config.toml
dataset = "views of escape-time and Newton fractals"
encoder_norm = "batchnorm"
init = "trunc_normal_002"
Rows from block 12 of the image encoder of a small contrastive image-text model, named by matrix and row number. Rows with one number belong to one channel. Each number is 500 + 40 x the weight over its row's rms, rounded and kept within 0 to 999. All counts start at 0. Numbers have three digits each.
Before each channel's rows are labels from the 100 images, of 14976, where the channel reaches its highest value: "strongest on" is what is common among them. Only what is clearly more common there than usual is listed. The data: views of escape-time and Newton fractals.
# convs0: expand pointwise conv (encoder.blocks.12.convs.0.weight, 144x48x1x1), inputs 0-47
# convs1: depthwise 3x3 conv (encoder.blocks.12.convs.1.weight, 144x1x3x3), a 3x3 kernel
# convs2: project pointwise conv (encoder.blocks.12.convs.2.weight, 48x144x1x1, transposed), outputs 0-47

strongest on: Mandelbrot set; burning ship
convs0.61:419532623478495488479578532474500488539503482539463517482473474492518519485529519515479497490488486523425504518595556548459486544577503457463535
convs1.61:589505535549509519543481516
convs2.61:485571453551470562431490394515505480489541480446544453529486469509519494539536476445561549511507496544548491546481497548490438441533459502534517

strongest on: tricorn
convs0.124:486496511466534478511552487536537523543469543513449457449489555561476478504420511510514485590459568508504560436596547462503499569490522496489513
convs1.124:502556559460447451520519489
convs2.124:500465519507563465461432501584506485498531508526504467513492386533471514558505493536503486469548547496502487615428527549468492465549471521508479

strongest on: tricorn; pastel
convs0.62:505467481452515467519562582467496527559473518539460506471536545532522436436478512602490473444472535484496522515552574476482502569500434492472512
convs1.62:433459459493500500541554545
convs2.62:443466560497567444525460462477477464482532459554503502476572487516530524531494523499460497512562494462470565522528524550444528428592428517483507

strongest on: tricorn; grey
convs0.20:532514479498500512442534452555523517497502540485528484568517544477455437561485470394501551464527566564530468506468494539519525470561520429548467
convs1.20:481459480423472540468495551
convs2.20:536486441509434521468499517525427464471444509485591555470504533502464460544501526455522485472480527478445446414470476453546489485437517498579506

strongest on: Mandelbrot set; grey
convs0.89:512510460469498518518548473603523542469429499527477445508565598530433453497457480500468489557480514450522494526536545468534531544511426514524494
convs1.89:510446507458517469536426538
convs2.89:416455549470569490494399485492553483493549485557476480473547491493440486471533545524447483460488525433451546564508491529500538463502439471474485

strongest on: Mandelbrot set
convs0.137:483470422477535482525500479553510570468473504530489470471529604520503377457498493510483463558497479462493472505530467486549537576491450451501481
convs1.137:478509502506432533471568449
convs2.137:456422517490549415516447495494535517495510501557453457482550488527507470515561490544452497539524519367478580507524496526479532470497455490473497

strongest on: tricorn; pastel
convs0.91:482550468536482521476518477502506444469514475529556552515442495529493504450586503380482537452525508494482404485478402523482514539489494480526516
convs1.91:495518545458438441523549509
convs2.91:471467499508445567485459521490584541544513514556523522572537488528506474534516544532510574488571485456454533453459437543520517551553513449547498

strongest on: tricorn; pastel
convs0.139:464482483506573497505528620513472480537467480531520477473502616501535449495457486571468435541527468496464504507530558475505531547482450486504459
convs1.139:441478532452488545444516540
convs2.139:419543563564534448502533499459495484468591480538452523493526495478540519516466526506507546494503504529467536512567516522404500552568490486421508

strongest on: tricorn
convs0.15:526443511470553453539435507540499532490488526469410493470547512471434504606486526527503465537508540505507545557487545470533583546521453540493501
convs1.15:555539505518437462496483561
convs2.15:463516511564505526463387472504476456433566489495556530524499481446524524532511527507510507489552417540456514536495425454465484574538467482483497

strongest on: tricorn; burning ship
convs0.82:491492543475470521489533522534532519507483475494517487491618545507477478589463520536518497531452557498478580520524568506514535522600464523491576
convs1.82:441473568479496547477521456
convs2.82:532482441526490460541517533563493481537494433503436487485465509473493557439478502483567400448447504473535547495536429476428474443505480516471489

strongest on: tricorn
convs0.58:481492499485516483518500584516524496506481489500444509461523543508476500494468472560533474508449489497468588519522617418465532604496437499541487
convs1.58:483457533491440573476473531
convs2.58:456555529546517506511571469483481441476600456489467507511529456525503521506530542478554503479464491532487509492527565536350526491519496519498468

strongest on: grey
convs0.54:522478468416523535534540439580520520531457575507470458530503578552455439472481450511479464508479516534562530502558518488556499489424475494508496
convs1.54:442481493424494521453460523
convs2.54:500498490488556454511527490569475450483458526435544522423555533554502447454477506534483482522502548503428510440502570472528482414496435547517507

strongest on: tricorn
convs0.36:494501589437482498507549532435502515536448479505444519455522512497489535487465471570462452483451521514473544497550618543450528546473492508470551
convs1.36:441476539448513546439503511
convs2.36:572510455478495523535491512538449456521459500426566500443475497513507493486483486486492507445421621545525467449508518463524552466430509532520468

strongest on: Mandelbrot set
convs0.10:506520447524466567471487486508501515450555566471490496548473510528469448544477481463569577511507480484562434522424484451524514537534500477603499
convs1.10:453451498458493453495430472
convs2.10:441494554501484508439474521491501482479497433499541487516487471443524554490589487486477493433548439413426459574517460525493471495475440467464487

strongest on: tricorn; burning ship
convs0.93:466508521526547441522524492423471459541509433564518553473485506494536538442551527534472449495589425505420486442532485481479495507452500491451506
convs1.93:505497452534590534468518521
convs2.93:541539504538482567505531503482459485483508522493477458473451550460515512514461511480497505554454502588528534621434513411505519563539503515454466

strongest on: tricorn; pastel
convs0.63:575464434436475510515561503472503493581442505500560552450496511514498499449455481599487473446497491507504548466511526439530502558472505496467435
convs1.63:482461438543526512462494567
convs2.63:577550451519533448517507473527451440484473450466483435421451536453519552480488505460515444477465555489496487462535539468440532442474503552456482

strongest on: tricorn; burning ship
convs0.70:508530531502472507456503561460514503563553455507456493491566535525509509532458486546538493455422513561449549513499605531476530553571489513548540
convs1.70:478469554452489554431503504
convs2.70:518560498548510510522499451435496470445552408518453491494495502485483505522448573479502513566422513532489557465589481474472525567530526446511497

strongest on: Mandelbrot set; pastel
convs0.1:512533474610523502504483499469485470471588433493487497494488417501561552495512506537537547488518490519509538553414489526475483432548473573487476
convs1.1:522539545512505521451446433
convs2.1:494469523505528353508499514523527520419536535502443473515503498498447465525492553478512486573519518487513547520521543445492619503502510516503518

strongest on: tricorn; burning ship
convs0.132:486527490504542506485508477462471439550550434545504510473463525481477504513622606498485516497509513509412507498550463448495521544574512478454489
convs1.132:587508481548533543485498532
convs2.132:531568458503428606461508381485495490497531543482498487514465443495516458506499466457541538496470518533581515561478477464466486472514530454510489

strongest on: tricorn; pastel
convs0.99:449490539469530465532503484497471485535475474553547521416512490518482540459568577487428458476517539430431549420536494500498503461507540517449544
convs1.99:524567561483483483470456457
convs2.99:573503438505500543429514508570513474541495518474493503534456552532469404538418452531557526460488560527535545500493495528536441508553476480519476

strongest on: Mandelbrot set
convs0.68:493549532540597478527548549449474474492528425478461506492416456471542601500544492511499504475521467557442466526458503508466488502527463500472443
convs1.68:465477551453516480507448433
convs2.68:500478513490417524525500537484486495484497556461539541555493486511475440512524558541570493557510511485515455451452400474520478500475595499571555

strongest on: tricorn
convs0.67:466516571512552515499507499489533451512498444516597493503499508524505526501602556442515527513503511495399456467481454561466526444507503491545566
convs1.67:508521539437437455535535498
convs2.67:481441509468452526463479466477568560478517522559497508595548531476508410551477507497494517501543486518485517529489418570543508530555529437536514

strongest on: tricorn; pastel
convs0.8:489489597482464523517547545477519513507493508492414475500500478505465514471475486507498530512374515502468532538578576548472529567528488505500574
convs1.8:515559503497571474525565486
convs2.8:561515433501524506540497513497430449512448496435503471427467524502488539493490530511519475504426534488512459497513540426500528503380447557482451

strongest on: tricorn
convs0.53:480520463513481514502485490495474472470530475485594540516539565505487487469552532415519535458533509450453417426507419534510529436494527463563518
convs1.53:516580542443510511515547514
convs2.53:552583453580557511469489536526460426485501480433535488491414497457500548484501495473556509453457508559505454526454479476444503488484484541530447

strongest on: Mandelbrot set; burning ship
convs0.39:457509464552519517510522518476507454474506490484603515470492464483596490456493498488525534481575359542475475464459502512474507531470544509482456
convs1.39:536496424494480504438478550
convs2.39:459451519480475482528516461427560567507510490581463550550541535507496455519430495530443514556540438499464566500532463550516523552534521446493503

strongest on: tricorn
convs0.22:520508496457543458506545484492524500521486508528432426494477598492498500499414502489480459595433525485482550484605549466461529491515531485521480
convs1.22:478511519454454440542553533
convs2.22:501526484582536437422457556523515517475545531510452508503452451502522592501529497512552536557468459519517499545428474470434476503551484559485501

strongest on: tricorn
convs0.40:508461471475506500585528580469484500562440508520445491477490537521524492438495507573479439563459480467478529458550516398489486560445501516507505
convs1.40:466450537449501550457547516
convs2.40:433501558485488497467529496518529549498575486552490532560581493537466460555472511438467556462540543554478570518530504539450499500579488471497536

strongest on: tricorn; burning ship
convs0.26:506539520538538519499471476400500511456591422530527518510514533512537528475609544492532545472492448502461456512463499537453555465541470506535482
convs1.26:536543534437441471492480463
convs2.26:469473483524475403542435484527528516481510510516381433476474437480490485492486541464487504574519530453523513518523454510455486441550512436541524

strongest on: tricorn; pastel
convs0.92:471495503497528483545475498360474491557498442555499547460509527503540571448532538538485484527495468471433475427562463491495523518442527500492521
convs1.92:509511454484584522441505531
convs2.92:555535419541508561447537527463460477520487503467511494488429545496507482517454520469531521499454517620545469547547481460458532551517502530503431

strongest on: tricorn; Julia set
convs0.104:478504515510426565484496476499471495448480500497582497547470498488489509473546482378445534493521490452461437437506439561525480508458529436490465
convs1.104:527423541527455538535479487
convs2.104:458503504553493519477496567503529521471507464504594578511524493488547501501550503502457518482560398487420449521459448521506518589501453471517493

strongest on: tricorn
convs0.138:504413544461467525497516534553540533509429556452522456574548503479468415516482451400478515518520487462520488510507547538508537465456511469540496
convs1.138:438491489460479510480467418
convs2.138:569490477462490490595513477373538536503503520577456482505471537524522503473461473472423505503478527423463509474549506485523540461494535498484552

strongest on: tricorn; dark
convs0.16:468505501451452535523510418509485524473481570479531503526469444540503478477527516458510528499454451447564479434570420507529409491503570483500536
convs1.16:488527518435507558508426496
convs2.16:447460481496448446518464493528492467442482508515559515498547493557484431512550536450524469502521495422449485474514426480462481439492556513552595

strongest on: Mandelbrot set; tricorn
convs0.84:442455518489474471573529591550503500502453539505480489492531512509483483453458471563438450537472478486514534470548542435526454606447483484524500
convs1.84:441503541504497546541537435
convs2.84:488516538496535430473513452552540478484570473536502476514522466526473509551541515475468548478518559488488574556554507569459511425565465490414508

strongest on: Mandelbrot set; pastel
convs0.45:475593494576515489523424480476499454496508442451511462497445448511500543459580549522534541485590468502508440548438497495487514492482479510508449
convs1.45:499521540525519519448431441
convs2.45:468407514551520437508460561520512534441495480505529457559493456424475444506455501534549524494500500456510579500462512511477559517452454505512421

strongest on: Mandelbrot set
convs0.2:492514484523523497524487574412452475458504471490576505446505509480572505428487516533512494498546378473461441450475497493474530523436514508487457
convs1.2:552505433491464492446489552
convs2.2:491480530433443526484490469521534556508454508558431505531530561480497450542453536527449522554509532512477534554518477468532449614535547456516519

strongest on: tricorn; burning ship
convs0.73:463546511555519480477498506550504437516506442515542522429555527528492509533506581476542523474516558586402521504488563462454535497537453531477485
convs1.73:483447464545531439516531455
convs2.73:463477514456454466548478485413549568480486535535445550550488526472524513528460502509469497543494430477515456458516453509510480541485598445558554

strongest on: Mandelbrot set; vivid
convs0.51:572580471510488503497510537469443482528551491444481530463425423525524541476527509532539537469457485574536476553457505473477455505571500574491508
convs1.51:521535547499516519425452455
convs2.51:456478468506489450563462488528501533415495496507520492518492443496501458440501439493531460612544391428522498488535517497473471473490496490551538

strongest on: tricorn; pastel
convs0.23:490505476504539490528448456502472420579526472531531523413523502553495510517621566522489478484513505472490508453523489411490495422477480508469503
convs1.23:474455442521546518491536563
convs2.23:500545466558486510476521470416486509470578533486463506525426434516524510486464459508539537536463442565563527571491481488466472567515555469466468

strongest on: tricorn
convs0.122:431517474525580471534538549517473405564501455500533529414488504526536544443492506529485473447519468515448502462504539472449482528459475545449453
convs1.122:550503475533526572460450515
convs2.122:523545490486524475528556514532453458503456462478536457423473538521518531484512579470484449490454573488467484493581556449466526479476434550428505

strongest on: tricorn
convs0.31:504494514503536514548579578451474481556496490506464511446437488548555523423508518571489476532435503434496498467546532491488416518453533545478504
convs1.31:432453441496521519529542527
convs2.31:491457498467474504488438477447542552485550515568475512570523511496532468586468539476522566535575505528502548533490451546532527484569556477532554

strongest on: tricorn
convs0.101:484491577475548434527569521561500474562463497522474485433508523509460507484470517504446447530462523510449577496612566497494512495473500521464533
convs1.101:529568541460490493465457451
convs2.101:523466518425570480606518459509522545492471504538476496518518516565464452507455527518461553504562556508518585484530553525520570489535458492479472

strongest on: tricorn
convs0.109:514537529521515546494543523518501470505533474470627533479520459504500524506574471457551490418526460535438528448418525501487512462519466554547524
convs1.109:496526541455431449539534505
convs2.109:474483522527523514516493493522523570503549494575476497537530539549507542549537574532465510574551482470429503549467451553477538575588506498472512

strongest on: tricorn
convs0.114:514493509457558502571613552500474511499458528486430475506446515521518500419453457548467456488441462497512501529549515526485476532439446493453462
convs1.114:539527565494509474454447453
convs2.114:451458532452466449527498469487523544457522504589516533557551497489483431554520549505440481477574496473417517520491444542543522487576491473496523

strongest on: tricorn
convs0.66:525532457509424530487478447541507468483533554471579523584465471515484476507558511392498526464490542436512460478488443501553451465485510459531505
convs1.66:479519522474433441540545528
convs2.66:454456483521423553497431482462541517460485541509558542552533494510514465507538550542526517551521462433472439459452417528539531519476533465554520

strongest on: tricorn; pastel
convs0.116:500513503496467508517526544395490504553460481512480516543516517491505509435460548569428476510532475464512463501503483490484502595389479423499459
convs1.116:436496535481484528534507420
convs2.116:496448446550479537455450486544545492505517527527561501508486508552523476519515556506489631491560505529461501536515399517506540498533453548478461

strongest on: tricorn; pastel
convs0.19:526475486461468462527505501497481474551468537550517509438540528556527468446438499598460465474511520471493569458564598436484524510501486510443521
convs1.19:458472482481474471530579550
convs2.19:491444527453535419567520478497494505474540496545456497447524519502500505487456537489471479459528565449479613495573569510479509429554490512485530

strongest on: Mandelbrot set
convs0.108:510463487492536480537503465479533490568534566510453540557438472512556528471456464526498486575559473521507499473490470607458454451510577504487451
convs1.108:459484567529479501563470456
convs2.108:512554522555521518416510492536481492525552473500543517518428487447534544522555480444474510460425466509435484574514446484493413547533465504505530

strongest on: tricorn
convs0.32:500504527500437522493497522523515524538490499540473495472565496571479518582511517517534536462458593489434561537550536547488529534576492556451565
convs1.32:478516485538498463578471440
convs2.32:519525465514525472544484561463429461551490477491481454419476538538510569470498542528538475532431529480429540497550470431476498529470467539451440

strongest on: tricorn
convs0.48:485509552494481497484549548566514529565470510486472479434535526539467465513428477536514514497418530515484567516535605530476498579552504539471530
convs1.48:499546445526524441531508441
convs2.48:573528411507537493526461512488421440537461501458510433403467512483538540474482532509500490517456507417520515468512525457500493494429463536477458

strongest on: tricorn
convs0.74:485493542488528478531557553530517509590475507557436496454500527546511500494448513541486440572436527508465578484578566470462489542504498519452514
convs1.74:531558537470497507465452435
convs2.74:513456514451569488553477462485567507514566501545472484492490507538494469532498476485483558535569562550530583542495477555487552444573457446496485

strongest on: tricorn
convs0.106:506477448528468502562496568494437443507463516485531523430525555536526464447461502600520454487485487452477503426509534417493494521424503522497496
convs1.106:532507505495549414527471457
convs2.106:456443534465510496472447472497576531512546467554523499564545458520469450563534520475453548493535502473454541508498460590547521480558488454532560

strongest on: tricorn; dark
convs0.65:487503529468528471533527520538490521520509548486484487510437498469487523509488455459496457554409473461533451481534474482513378464460592452550557
convs1.65:445464497545485490523559439
convs2.65:462475482529425556456437480532494482435527524463602562522532458541493460531559522461502547460547499485499444485451480505537495441460475498546531

strongest on: Mandelbrot set; tricorn
convs0.46:507491577465494503499544540535519555538457518495424460476518510524475487528440471517475504533437553484474571533550614534468527575530484519479532
convs1.46:479552503478577472498558477
convs2.46:575504417512522480511466522511437444524472502447510433429459521491474555489507513503517476467418549488542505507524530452507516447446454559448443

strongest on: Mandelbrot set; tricorn
convs0.38:521498496407539508505526503527528523543501509498398448504511576504459509508424461529488462533439575466552515534521598501508491561505489477506475
convs1.38:465449534456455550462463510
convs2.38:545559436560498561485486527459466418514470500434496509441542514549533484482517530533588509506455481472473508475509513409490512489446469573515471

strongest on: Mandelbrot set
convs0.42:474537591456551475484538500533539489538487510506445452507504532486445523591455489487481487478517570556495581524523591547489470556544497518485488
convs1.42:534497433479528498454484572
convs2.42:483486465528486561507472457482558494492525479517569534540482408449603478512499446490499537502547408508494462474455422559506518505472502461527482

strongest on: tricorn; burning ship
convs0.128:493467512479540506556489536498484557493510555517427450459470541501530473505443479574529425585438468460541512532539458481474468590460522510522498
convs1.128:515579455503516527464529553
convs2.128:445557504509527471472485519541461442529483505483491409486400491453549580463525473498509478539466450512530463495527523464459407525478465515467452

strongest on: tricorn; pastel
convs0.59:508455512389542489545569479451495494528457489539456474503504558476483528473468491507407402476514507468485473485550482516510536535433484430489487
convs1.59:531515419519525502432489530
convs2.59:503558508530511467497484467421500499482527431502430448519462470394599541491468487516516436497493466530544544494535515497440455514523547495497448

strongest on: tricorn; burning ship
convs0.33:498525519556557489502548497471521501471557493498541510538482502504525561477595482444513543476510423526501419471468456603443512436502533508535497
convs1.33:496479458529538530454424467
convs2.33:496484523452492474574522539535528503545409503534516510419543559520481462488495568508473463506511597465417524477524535489547553512511491525482561

strongest on: tricorn
convs0.119:508523541434454504533588489522511519453476548477466475542450454492430529482530442418460489495413511489547471499556512465535447564481496476472513
convs1.119:542481553515471564508522561
convs2.119:529454459504488521519473495566522469516433566466596511484496508538500472480537535452528487504498545456484437475459504461562593477418485544547509